From a checkpoint of a small CTC audio transcriber.
Model: norm layernorm, width 192.
Rows from block 2 of a small CTC audio transcriber, named by matrix and row number. Rows with one number belong to one neuron. Each number is 500 + 50 x the weight over its row's rms, rounded and kept within 0 to 999. All counts start at 0. Numbers have three digits each.
After each neuron's rows are labels from the 100 clips, of 14848, where the neuron reaches its highest value: "strongest on" is what is common among them. Only what is clearly more common there than usual is listed. The data: telephone keypad tones over noise or synthetic speech.
# fc1: MLP up (model.blocks.2.mlp.fc1.weight, 768x192), inputs 128-191
# fc2: MLP down (model.blocks.2.mlp.fc2.weight, 192x768, transposed), outputs 128-191

fc1.16:451496417483469451546468473559502595495504530491581518488486527650588519549374577418534487405517495460453498427572508543433488498477504541514507503394466506606446432470541483532456510506528552
fc2.16:488555463463455452488473502548457403528439520510501572512365492501431483603470494507561477500479537537519434571543480509449516583436515493592436583508503489452562453482506508500499530472510530
strongest on: key "C"; first key: C; number of keys: 9

fc1.205:553472469553508464507582473502512458408457453534418520504596445501490386424554499484447481550491514497348482500467543482501510444455492476505570547408478628368456558524509508542504470552458557
fc2.205:520546405569495511479491523522500532496341506431492528512364582384553444496525509577487478442534481597486480501550496534506486622456467550537549547554485439496489511537574456552568512492444549
strongest on: quiet level; pink noise; number of keys: 1; rumble

fc1.521:506464530426539524433364477496445509440561476497464525530437505479544466500474501486518516453472631512540409469546652609451508497457508507491474481498484525497565505517474450508527509584498556
fc2.521:433574529604527407527504410495530599534461526557521520493497517519503454485538544419547479521400519513420504539563417520523475519496521487545555463534463502488494502377593516505519502497512503
strongest on: muffled (low-pass)

fc1.353:525585447465358416554366536422499438489557512439523581570481575414495583469495558508580534547469535475444573441646471531485490559560500530486516531464425506540429529484466488540426489505476558
fc2.353:591518516505518513495565528555460466440421470516439512445531567476497421478496497444482477600462506423580573443494509445500492503468463501574481449471582427511407553469493440500497493627428418
strongest on: key "0"; key "#"; mains hum; number of keys: 8

fc1.112:451517498534591506563554582506501518513584510533474539510515421456514476560509439516491476458519492465550400542542511507540438498465566516481560504504508517484554428512387505498621504506499567
fc2.112:557591543460518455415439603517515598451453408528527495502550554463519452465500510419472392469492498505522590478526400516517517476495492474492492536567490457483596463415553510481476567473489506
strongest on: reverberation; white noise; pink noise; number of keys: 9

fc1.294:526484495543452587505475519362521572441431528471671568422621461568529546585522483481532422511536445503590506557502565492502505541486512494488521447418518481524533358508422416588534453510571498
fc2.294:584486476401492560412538486469453455498505495566638546426477504570494541530451523548408572530595495457496469471532510517510539569503448469450520540459574478502598494538595456498587517553533544
strongest on: number of keys: 1; mains hum

fc1.475:437547493425513550508488559437487457497493532461507555477496441494479609475482384483566479563566503551621488547517505523470581461538398472558462499518526578519480418497420515493465550495314497
fc2.475:499442507529444604492499470594507495470617442541445511492437501481468454517510498490491461490417504450508499518431486510531601515495499395452499491530531509599497622473531490444470490486539492
strongest on: key "#"; mains hum; number of keys: 9; last key: #

fc1.207:540471534448491544586499511483496495441506478548501576500595384429524573450426554620516467358521495560552403530489499493418464495501494578497498569484366538525621507474558574472514471518537389
fc2.207:466489442529565563489524513472468615503435427395515497514455531493441473528543536402506525503490524507486494527476362516630554584535460440498495578536441489489505450487484499331594623398579492
strongest on: pink noise; clipping

fc1.617:437468473499498523501490476438541511520505513489457539457561447452552512435510487407586489549507548524513523593486468478492503420535451415534537438497495556475508510542480467405482549519417525
fc2.617:463511518494444581446550420489405606513555510427410623431467523509534484537454491497619427420460550420446463494566522505483555501559521556481519543545526420546478428543573446480451464485491525
strongest on: rumble; number of keys: 8

fc1.91:492446468488554678471547467446522437553497450479612494484515493534561601530474487495575525521568528510513538518456487530536502453579508485445346471576510586490486541470480460505488557522480486
fc2.91:486426554506509433422465532528472501512475493500524567471528442567513550524468482534469502516542504690388498478583438451556548499413510516574527508502466419499455558474475499654485489479478491
strongest on: key "4"; speech

fc1.581:437502482480442494557514551475497484421560509514551490523499635395480489448463510514393425490539482529485329593527473526541478496543483508484489452420489522616534497527502494514473441457526473
fc2.581:421550458577505485388569508457543479501535520579402434490500501497521508487516462502572550483517378543507476465454549469519475506511651459466448485460560479406488483481468434540575551425506456
strongest on: key "*"; white noise; last key: *; first key: *

fc1.391:522432462458472469470590498637557516440526535484372455529512431544513523574494469544551522529492488439476580509502486485513542608570474498489521446567521539420612513498507552429585609492481588
fc2.391:423532420499519442567558463482470513501434504531481492687536517487490500466506474530560485501385360443554499492514462482516441542490424465553501517485492513456557508513493530443506518494424471
strongest on: rumble; number of keys: 4; number of keys: 5

fc1.275:506459524414522496516534515516441523504662445538493491540559499555501464422488576507466500515433545465492442475485474522408413499473503574493507533504462632445603463500475465574477517506467496
fc2.275:473482513490537484520377488443537492503500491505462456518485557499521432498508492466464536422462529402513490505527490534521495507397538598451573475521445519416498471478540441407520563482489466
strongest on: key "C"; first key: C; last key: C

fc1.441:521552587528518529546490505432393501508500501600653481455499612486546521511538509571384484493605445550513581502524524439521523519413453552519322481560482532546448510498484523505548458474458513
fc2.441:546407487487480528504483500499461497422484488489511535509585490518492576500454481404612447583529463483524529368454416444501469563474627505425514487505516488506534481508511475524489514516540431
strongest on: key "#"; reverberation; speech

fc1.660:525467524559422623514542435480481535449555462514521479497511516406428470489504486529525462445532485467477500431615487430439664592413635506520507510470492493578510484513490435572441465441436579
fc2.660:503527535483460495547479474566513496553463501509493557487559522447592479590408479511528443451415585480491489559482489544498376500538413445492465494447519623598493443550477497486515618544508381
strongest on: pink noise; number of keys: 1

fc1.48:490478514447437484516527592388554499529500467472523453419517494420459473438515544468508433497483601492525494412455436443477515508507553498549509427549461485504548500500491549438509349494504505
fc2.48:490511457563532532518447498547431504515462480508518538465384466515475488530489517512457507520528460508530460485529482544509498483493502514451519544506505510465473575693537435496531488511437476
strongest on: muffled (low-pass); number of keys: 1; number of keys: 2

fc1.738:429533447479496434476455473439538456446459474476456540648437505489503554498501517509478511501557375433498466444507555466409438513550515611484532512440471533466369538524501547476484439467553523
fc2.738:537477559489530481477503424554468628506578500441498488453534474590501492477502530392428496621443496432532523439505503537524427446509386527465571435470482561473572437455521488472489556516557483
strongest on: number of keys: 8; number of keys: 9

fc1.533:412525468479433506502446497346484548501470513484477521538537459500543549487539495573490412500501478513501578474526607514520528406395488614511502514487481435506411493501506504563451569494486478
fc2.533:534600497524499505536485540471498443491496509563444495477447523444344486541448498443507528505462460525465490534454446490524505546471444479511515503525471512517502544472540426554513528567371434
strongest on: key "D"; key "3"; key "A"; number of keys: 9

fc1.505:499310528508460539537446473564488529546415509527568522573467507489558493575483485470505526502502494505479498557462506492612470415504409490452481450459541463431473498603483452473480504466419516
fc2.505:437573496503511522474442512512504480560390467389553527477430500530549515500510480476517415529451521486490447434558469535488573530544594548591420468506535513530500661479518540457443552501487431
strongest on: key "D"; reverberation

fc1.556:540484572583476471565514519508486483415530360499568503519574526552500506448522514505485426485485509509500584463481495452499610480482547511556475479545506493572537488489487490621511519560582505
fc2.556:509569524413495537489523423532538464424442539538490506446474482411537621550499555455518484467491527485428427388550505447471498551439497384468482511490590488538506525525454431468534594502510547
strongest on: quiet level; key "4"; white noise; key "1"

fc1.544:565511520477503464450573458495485480488369490479467492512397517501551488488523396661499525404535494515392462447506506446500520549539473490458419523504469495506487511518753488578519419440446537
fc2.544:398509411449476501472453462526438457464505518450503396497486528531471415504558514473466490494425498515496528475481516430534554512430496423497459470531471484497589491527467530480466565433631490
strongest on: key "8"; rumble; last key: 8

fc1.122:502515441494518519414446511413474373479465489446500456502544527592474561507514450608499414487589499523505568519494543465540521497444479496479459473550497515616443515425483532530505454504370465
fc2.122:524475626461492442491503511552518515476510505593463631434502503386500385484431501407528498504418557459467494424476557517491507476539531510411475497548527514516532480577482439493437499536509469
strongest on: key "D"; mains hum; last key: D

fc1.639:493431473500486522510475487546499567544439434460552492520462558494583455497437458554495492362512525378504461442541484574492445546574477481483493586548464534531557475497660488404511451398363512
fc2.639:437536421575483524489387504551508482493474495442540471478539381449404544453492515545428493549483452481468501545537558500543537510500498410517458430553509543567516519544524542497416554483540468
strongest on: muffled (low-pass)

fc1.527:478493488457468548551516493491571502520358471590559509500470554509481469505639531480515410503494408501583457542452600408504534418570515464502504504508470472504564503587485554485463561503543489
fc2.527:446492555644506501432445550559514371510446475517480575516444455497523498456470502531508503538465451567483499475458509463420474583459489557503523445526568412506461548507515463489544467467442464
strongest on: key "#"; reverberation; key "2"; number of keys: 9

fc1.557:481516520510463442458513504504405431515494495516496457549525518470504455416445543657514496426595619512497498480483520487538425534397541452517484501463441536563465481460421511529432540542445526
fc2.557:538460550476495471493462385491464541523501538537519528514511489453442500518564491592514425521471518583425499593454544479384515561531513463539389572492563486501458517491477473434446543473516508
strongest on: key "C"; rumble; last key: C

fc1.410:518495495532560608530489474475488516510524596527587504502597522597486643463492441509443501522602462628525472519436601514498520547507474481407537555524504496519474459480498410480523439543443491
fc2.410:526488500495533493475504568483558478466424530496582552478548521478524447507520409498505538481503517402493601437501516597543423482491551566449500469462523538506506470542510494420473483491511537
strongest on: number of keys: 1

fc1.72:521475480447539484448466490481450555475539513411472389494480475467562544505478406546449521566519494497433538458645505502458336548525453616414468526479437484496529550501594565484485463519414496
fc2.72:449475508537537530599482507507546633507512532502469592521508524541458345466515483402476428423455445514565544489477455474564495526471544548510508471527453536421533510500480511471508532428496494
strongest on: key "*"; key "1"

fc1.1:528549558521581487556584495449519504479555492518521509487520428403542526546489543557512501450484467512480431520512500414487482519536497493506487484497460538496586516630621484491538408501508454
fc2.1:550489515483559455484538509549488509470435429495496363505552573516522473572489408446403414463537514519613480466489437499482511436482544489533491565478527478544514595394512459480462511512619604
strongest on: reverberation; key "*"; number of keys: 8

fc1.549:498580500454443467529490530495584470530459490540568491503491418502382487502502421524509541514511476531459487424537509528594534486501520539531506458519436498518454464509512483516451497481505455
fc2.549:519577477509421474514526510460540487491489458508484429428492578519486525510557471571392550388506438496564494496579437510495517467427508555503564514532465532492496534477476408538529521502450466
strongest on: key "4"; rumble

fc1.181:471487495458568598479494456520544508535533470456502449422506509357507579466468492376545524470544513519484546492501569535507498496506437495459615459487498495498501513546507430518473548451460485
fc2.181:514507475533477531485499531534468531446536526452420522479568496620492529513450578511452409426539515435572451491527529458476478470492514520425397521513529433511470508494505532487455410488497466
strongest on: number of keys: 1; muffled (low-pass)

fc1.7:471453615486469497515573477402511521496496442526506424593510549499586515439507526540489481530487453496528513409500505418480491554467562482499447523453514569532607457519689505577575433494465458
fc2.7:502531463451451441529563502545448484483478505449550396506487516412458475543510498409469435388606518522463500533556467420512513510434504392507468526503504488584515538502483487358443450456624584
strongest on: key "D"

fc1.743:462409513464543562545534477570471599578378418386488492438505551508578427406473479583516448329468482426496464511578507565484466501534491526493467502463553562459469454448487464409486452412391560
fc2.743:458530519541503555509474596518508545538524468448497498543490469458511491501518412509456466461493449470520479518538447435522418506504440504414458499543398502485498485585597492499408515416690504
strongest on: key "5"; speech; mains hum; last key: 5

fc1.490:500529535407381511524502563456514525516563475480585370440558511480365542448472553527441498559511469430513520440543514521440483501520536451524541476519596561475511476545469483506622387472444444
fc2.490:515549480491478500497575471514426493483544552397503444523460505485455482544505514462466453413539469382476483495518495528525487480509479498529527479486424543526462528433452535478440572533468679
strongest on: key "#"; reverberation; number of keys: 8

fc1.338:485515515548446520464465347441455646443557481488483522583381483559496575518444468515469541571531468371513593471531518478544383517431444688595499520483479449535528527449447446557559536555504508
fc2.338:457550495487507502542507539558466450421450476495475589516453496510504432526492442488496484487493523500497484529466386502517534523496504481532519507515482456446552501503582469530568495488427399
strongest on: key "*"; number of keys: 9; first key: *; last key: *

fc1.296:546500516501472553501517593609592425484494378512530434502516450499444541487485495515553428544554503488456570545393515543403502443453468524431491451481519519525549495486514529514475482511419491
fc2.296:449527597458528488591457441517384468580458595492530460501421450514495501519470497484451638421495471600527523509417403488623496453513492464557490445485505477438506501431484585433463504460497448
strongest on: speech; number of keys: 1; number of keys: 2

fc1.405:474390504466497480541504547506492559565527596473451535536541521435533463482492463673340474453517517533467477498537464550390467499497540537511532464492480579635597521586410446558494489533486426
fc2.405:509488399451510494439539515560522486549502468637508441514539525532538525430509487503446567437502433484404510491506474512533491509425525495492386447416510517443489415508566464377535547492451531
strongest on: key "C"; key "9"

fc1.650:413524498393511580382529507478483504502543453345394582522545420437559512491491499507550577481465516501487496486482501489525498435445535489584556382493542503518462470462410525573525435508563525
fc2.650:519561487554555388499463502525485537546501476520474510551410523500516490440494463529465519486477563516412477529562449462502524590525483481503526639552412501479527542543559494501413511565347472
strongest on: muffled (low-pass); number of keys: 1; number of keys: 2

fc1.76:478543536528451383403508477497408483494582477545492474516476507471615482492492506571551415442508509504405483456597483406479478522540501495476507508503511502583401512451449563486502467487490516
fc2.76:474424536474517511420503524490552505625397376445466478501491471449448498501517536498520518574496507537496383548470494411499473577536535494574505601549508498517505510559451468496476510460458502
strongest on: key "4"; key "7"; number of keys: 9; number of keys: 8

fc1.28:482503514539530473360499513422523423435486488592486423422520580513488486426508508442487547471455460532465483465466526422539518526523514484482459528414512552565488532563455518497491476419414518
fc2.28:546442473485486557510474508519530504477562504522568509536516490552432466577535588481487477483491524575418529483428528539431529504450587532537545579494483506468454518486506486532542498521481519
strongest on: key "C"; reverberation; key "B"; number of keys: 9

fc1.260:389462473494457573513506508634519521527470438516520523399410377482489518491459514362497532532509450585567488595448496465478541486519516477446439501555456499558479584407489506426503493503510575
fc2.260:469483510411427538423491498467432476496507421478499560479382497404487540577482479529641511461510490538537418450522440483485427508522548491529481567623442492498507534477434446548510505432492512
strongest on: rumble; last key: 1

fc1.418:493526536465505513526492486428423431442536493517476500473507518493464505488513554663497543520455521502521583461499515493506545508470466532605478471518433498500471475452331384507461543497406545
fc2.418:484502498516529498469503528505425584486586452454478427480536499571599550590495472475514487535534519525508507403522584443519485647423560498513519444542536511517444591526521519605543528498520455
strongest on: pink noise; number of keys: 9

fc1.41:408521502479466514502485578564502454499389437445547516501453458467541552450457448379520438496505440553587524537509514486503560510504542467488373529535495596485472643413516548492484469480542476
fc2.41:429531587500402490411511488501511546517511300557545514496438491484500464547488511481507543521456405501479415470501450425506483538501506471481561519561498498536528545390449475500502512450444500
strongest on: rumble

fc1.81:459446515477532489497463519463546465489513484564481538561517499505591455483525430518537459576476461515496459447501480538555551511452521561484438477475492522481493495436455461417540513427525512
fc2.81:465490396513501491410362502530487527487417528514400442462461524451482493497500476560504448539506434555457465504495518467539545500561415411525583535524432565415516526495512526512414503562529459
strongest on: key "8"; number of keys: 9; number of keys: 8

fc1.2:492494523509495562562560468531465534575563523533610556545513530512417487468509542465482515581540523539470369520477494490537410443513527469449489423431467602397524473491532505482472451555600591
fc2.2:478526487488513478542388542440486469418516500527458369466422638493457476539483498550529470459517444544476468491504410498563481413492469479465525527502490546426509516400511441446510480441414452
strongest on: key "0"; first key: 0; number of keys: 1; last key: 0

fc1.752:450504474449606638484501483594427421551427386411548500491435465373460582480438524433496475449481537554570549462458493469508550503498432523479467482525439503477434497519500502455541398450547537
fc2.752:496511495517514485490540606488459576478516566422538492525487552573484501507481430492580594496507509547547486537495487436500465470541626516527536526514561496494518526548479544506448505519354514
strongest on: speech

fc1.661:500486509419469422417555509481541520504556516559498469486505417488562537546553533503578517560505474558604521525497522499532465560545483460424393480508501563567481526405561385502448478550542497
fc2.661:543471589604476541539517442535382437448522409546493647491489496470455497507444546392421505457594574420477554542404507532562500505442430364459524532523462471563492497577468503497456558480464514
strongest on: speech; reverberation

fc1.648:512452415507435424537559431477426502444519520454464564384548460510511515460486490558463518499508478506521476548524441496517567488495503588549509475651437438453464474514501524553404472470422600
fc2.648:490465504506513507487429467483493497574375450428465510516442501418502489485500380547503430558405513504458483519528599485538495452498588458522505445558478523544474621511496513495411476469541504
strongest on: key "5"; clipping

fc1.116:508551519565426566495442451545423507571576507559466509490537504425496498510516504502441551540452490484512477512460508555573442466460424606566640482555545498514502528500476445447595500516399503
fc2.116:532506425510558505442511497396493513566427465409521556481492584499505477585471569465560454442493590482474404499700564500411459470483599538477458510597503518511436463591505445519459520424484490
strongest on: speech; clipping

fc1.580:568514527479487504533538480506502545555560505489506500516502484367500460396468452488590507447463508513511381568522533492619598562546385486495503489556509532531533466406492467479521484466494470
fc2.580:513487547535485538434614509496533505510511497393518526518518542489480465588521422442454487457456528428467534452519442478490511537540501458464460513515487499559501465625522434432558582462491506
strongest on: key "*"; speech; key "6"; number of keys: 9

fc1.89:484452489579468574533535482459510445522433519476510418500582363548470559420423477478435493390374513447509442521511512568439527432581560488533495514513518586488527485476504447457501469575535472
fc2.89:518567540591542524517544507490474510530393561532454450522579518526562468557487354439513478457476487552637418474489468495510494508563494542490548433543527493393548505607569449440473536429520501
strongest on: key "2"; key "1"; first key: 1; first key: 2

fc1.336:491389462467551533454473472507431513553517495451544605532527484493519579507417484497536461486530561495503597466513448576538502429486473490495355547514440617453473490464519497596550463512512492
fc2.336:518475502547514435470481596494490522461399449476494538441469477511499533513470548492519492573532492528364506471505556414509476573536488511527540440548483517510498521563539398435499489419525596
strongest on: key "8"; rumble; first key: 8; last key: 8

fc1.311:496491526569565557405441481522445492515542500564428495636470504489522455518488582523427470490455536503482414537528501486553523437383514369445488454441526483420526546483488485522454417493482643
fc2.311:478515510545546488524486494428489593514459538452523549598499574570481491572467455547554487510527475608394473496519426481553515478616524515503521403559504469498482402506522490388492504520507381
strongest on: pink noise

fc1.15:453527495658485468519550539534385470462501511452513503532505575490542569548604523459547500519523484527554518513446506409443441477517477464502542496461432514499488516458491432496535513552587556
fc2.15:426505525486525463468507431474446670480498497490497587530366461506460430506566497535460436498472622512444472514447558544504500485499438531481507430565564466487483469440489497490446548518588415
strongest on: key "2"; key "1"; pink noise; white noise

fc1.106:523554523505445483514517505412433493426498503513506472518479475599510458472505415621419496528499418455520509461523460437477496536552594519509352473547463462463469425436496506459516528570466540
fc2.106:449522473502544554470440520542481598425496502456515496440519486559511629466464566491478456491502495420553507493514567405445501475427511563428560541523416534493518582520505495517469467511480521
strongest on: reverberation; key "1"; pink noise

fc1.645:467507513599612498516505509565517513526579518482499528533519509432382481569438450475485511528448565533460532498504437513540509523551500426394441571545480585514528438488455504561487503563495529
fc2.645:525470513455514475458444574460365536380493482454517555501524420460527548502515566576519439439457510500493541496507488419543586514556573443525536510597523429442452368530486519500451550423528566
strongest on: key "4"

fc1.11:474486512463543446496456409505533580528520495438444487509536501558492386376497501507547510426507590440531473592489365483502559488478494596621509504538511425559464470515455585467522490483507434
fc2.11:542474528540496552549486544496526441569517588424469436529459449367473526445497397514522469513463530507554498426503442506509406549463506611550497537491485530616489551543529517430497485492496476
strongest on: number of keys: 1; rumble

fc1.328:490496559463537592598460512509488483458673508510427523507503507483492546498542439547463506495542504590429359493446495509518479528573536652481496502477523512487460459509502497551413429573420436
fc2.328:508552473514481410500498460521511460522364485525469481515476538481493477498420464446525494495502448419424518421541484508525501499496543491491447504532445534503489517567453441392508522562451415
strongest on: number of keys: 1; number of keys: 2; last key: 0

fc1.526:441477536627491531549531537557457481507525470617597499626562591406478528511584548540557382488558494549446535470431495454536453543530487526538523482513472572499449500556475476554576582420500505
fc2.526:478419495393515542394492487496492458457490525504515491514487501530482640608494472509508627516539452529610442451448497488521456518446473508454445502445605501526519528515538542550580559437506475
strongest on: number of keys: 1

fc1.178:534520489455472476551589432478524493537510479565512507486524566451570519488493611480468518476474505504544496456507496497459471579507480522599517572585489423488519485366528445503461497449533514
fc2.178:512498513510419435440400476474480567472496519395611497480563476556411486485589518511496427493478540486484494502632537506515550424516512405440487561597574560515453523524508513519500497460446503
strongest on: key "C"; reverberation; pink noise; white noise

fc1.443:378570439469512511444532498421414443529497614459524535265365495530478485486518452476502543462458461461545503653421527446518494470522531481490498537433515518483563521476523594481493551517513498
fc2.443:339483521544425538491489534503556531502501448558540506474419511496541494556467513554510519514473419514506431450482486511451500518494494461413458520565572587516522548462498452522518470469452529
strongest on: number of keys: 1; number of keys: 2

fc1.709:446487502507508501537508452474437469489576520439548524472461547510456499483522505540494488518538525505518542475440478484485480508483490458557496499540436467473428488400527422497458434474499597
fc2.709:518517483504506503546483518564403646452531491501511460470514503496538553502575489485515529541493575476574481482654584471528494523454542485502507452525520564533535581533473605500445424508500548
strongest on: key "C"; reverberation; pink noise; white noise

fc1.654:492504506536481560540508483561501497521591490532553485513522534455575519521547547446504478437469543504513275547489539539565492466569489452472509438494577550543576482541422548469454344433446608
fc2.654:421567555427520510383494596460514532463502535486531566482504534490562493490429385469520519518493508471462535516497385471600559567590451477572570506485420559583474444488577446519516529537507435
strongest on: key "*"; number of keys: 3

fc1.711:463501418467528510559476505462528498546550566515465474465514548533514529526472500348453442421518471533443494515445538482495508488560503511366491461519514622524482531468506426476503430460477536
fc2.711:570431498475482624477536558489558609519457503525490522485525484552428454481536427466449570543673400566611524496557544506410510453454459574394545534502492550436481495531543504540440476458512536
strongest on: quiet level; reverberation; rumble; muffled (low-pass)

fc1.236:466495542559585575516538577531433413623508495513538483529491303503509555447503534500433475424501487480565476560507498511546482488494518535533577485490559567461508497427415473459569526576540568
fc2.236:547512501538579412444481565497552597437459430570502506417496589489561456580471500473506541491561437547517520445523409497486475363584519459462417499519528433459545459473539564436478563397527525
strongest on: pink noise; white noise

fc1.498:468475500504428582530501516522455476510559460484515595484526497625498614456511487408540493509535519489567420500463532440404533564505457531488396429501509553497468456433526482536512503496450542
fc2.498:442458407451488508520514485529491476468485633353439550506516519480496580501443531497454578528525529602510494500434444539492546472544459557528476467457564516485451493500537516464351514529452497
strongest on: speech

fc1.252:490308452353577518481527504514513507502367507475544420511498535557426523502506544507569521441516535534493521539559523509497552465498454493535495519479464493509504575600514486559487562593504511
fc2.252:504589595506514473487448448576506440497400442479468495484539425546505482486475495507507379532536478505379447494438466413475494492497538522550523419496498396532424590536398472492383425491484518
strongest on: key "1"; first key: 1; last key: 1

fc1.412:478491511572504514537515463526498448434495561447419479605470538607566478500491476482495491611475492524375410479403504497479526516505495491465481506457524527498565550566530557512469605549471502
fc2.412:460547522476402459549443450546578533566530559572483505501521518547497487565604475540450465448504467432449491562577528566429466535503441456517489530481462503496538394382509502510598556504513551
strongest on: rumble

fc1.473:503466471370473431567580518456511500559393495537528265483433624513470498472493497391547468488525455474535496523479461529520411497513416493517497496445500536518456528535545564490519496523410521
fc2.473:533519557524482541377599499446480466388464458500478526506496512429482514498585567533516378456500508415481535537450453454505497538467510454573502559570524482591484563536454395482413529482528474
strongest on: key "#"; white noise; pink noise; number of keys: 9

fc1.735:590495445498569539535483502509500556505583491523520480487512525479484447441507490609409502446589564523472434498500423525465492590497470522456553498485494545544433476496425464461492490506438401
fc2.735:498538456445400453484463518523512490533485442522440407506573505556486496556544475557505533468485537479544491473503492470496492396388557524478439462490398494459527553508518410456491618491523409
strongest on: key "4"; first key: 4

fc1.589:504496455485508531520557484608496436543461499488581598582420505516475517534461495495533526492527463393537498514587380509543499469548478519521497455504509569563487507397490461451552455512468535
fc2.589:450530454502550529583494463423509518502479583444493514544364496510471466544516470546451535512495502482439487478491455541567528524516497372492551432558499460485496493496519520485546568486521414
strongest on: key "#"

fc1.240:440577507441543494488459592526502515501490522501380522555513454458611493512467491488498456312533565365371543495537454562513458384493532464462519514490502518482604491536418468507545476488464567
fc2.240:617455568512496465409508552511510584463449479518493533525439538493400430516521451466496454513541543502503506485517429520587515514545498415498575538588488434456529384434522526500399561498482445
strongest on: muffled (low-pass); number of keys: 1

fc1.646:437429449391466457532421586593424527570447547545502503500501534527488507499464491479444491485441409480350475428572523415461474514499484562449463506566463600480461489455449406356477397392550457
fc2.646:437512504511458628428533517443514565504391483523445423476449510519373415502490477441512523481516407546506494498564496502458499477618482487418592476521536492451528561514513403479416557486537501
strongest on: key "8"; key "1"

fc1.201:595490585535469471529485543551448478512483483431517517449524478478433477503465566494417521427507485495550544395456457513406520523543514421403500522622530484507479525494465484558635387517486498
fc2.201:418580460446529487392455542506393560494469561555496587460401493516376518498511490484439422602485565495467459477544577484503598484503426452412561479560498548584535456469478514501383525503527598
strongest on: key "0"; reverberation; pink noise

fc1.471:542458480509488495425502447534498490551517495562484515491529469474511413463507501515466477546513480464488490452466544492475433373490515555517510468473495409447524545435501479454469465475437498
fc2.471:508491553399533506470439535401508495561436597444515469595483577555407474524492511520475506386454560457488405377526471601555495540493513509544460492565517509512499436596434464573578517451501487
strongest on: reverberation; key "1"; key "2"

fc1.569:512556506549496495499386552530445448574515598538525508599488492462490447535530463535529552476515583490472507487438431517517528466476501493477568481494460519527503518395490534533440472507546531
fc2.569:459538494564562472497505427369516593483413555482451433473476651517480547510503420496541487503530571497547454499520462483489552532534639596502497494536459458368487523528448560542554597516480373
strongest on: key "4"

fc1.459:477446410366477524514623473492500495418563462484388441405484370430510472528472510459452577460540507526581530534486490520485560514491545546470489467484531557489383451526479587525516486572504485
fc2.459:495546478502478442531484544534440657489432477560470565545478477451437478502558488500526446515571579527456612516546450538461467478505490459573513469613488516462549493506459443533477588478516471
strongest on: key "1"

fc1.9:532482410486520467495505532475472412514408458515352429549416536537463394465498458513521490548415492473447496522490536486454502470596483544520430542500458482466460652487463541487429472460492488
fc2.9:562522476499469480530450512454536568478536496487428477528483477408491494519522494532564475575432547548531513465503524559546482511360545521544650557484492502496533385513493478502523588598493413
strongest on: key "D"; reverberation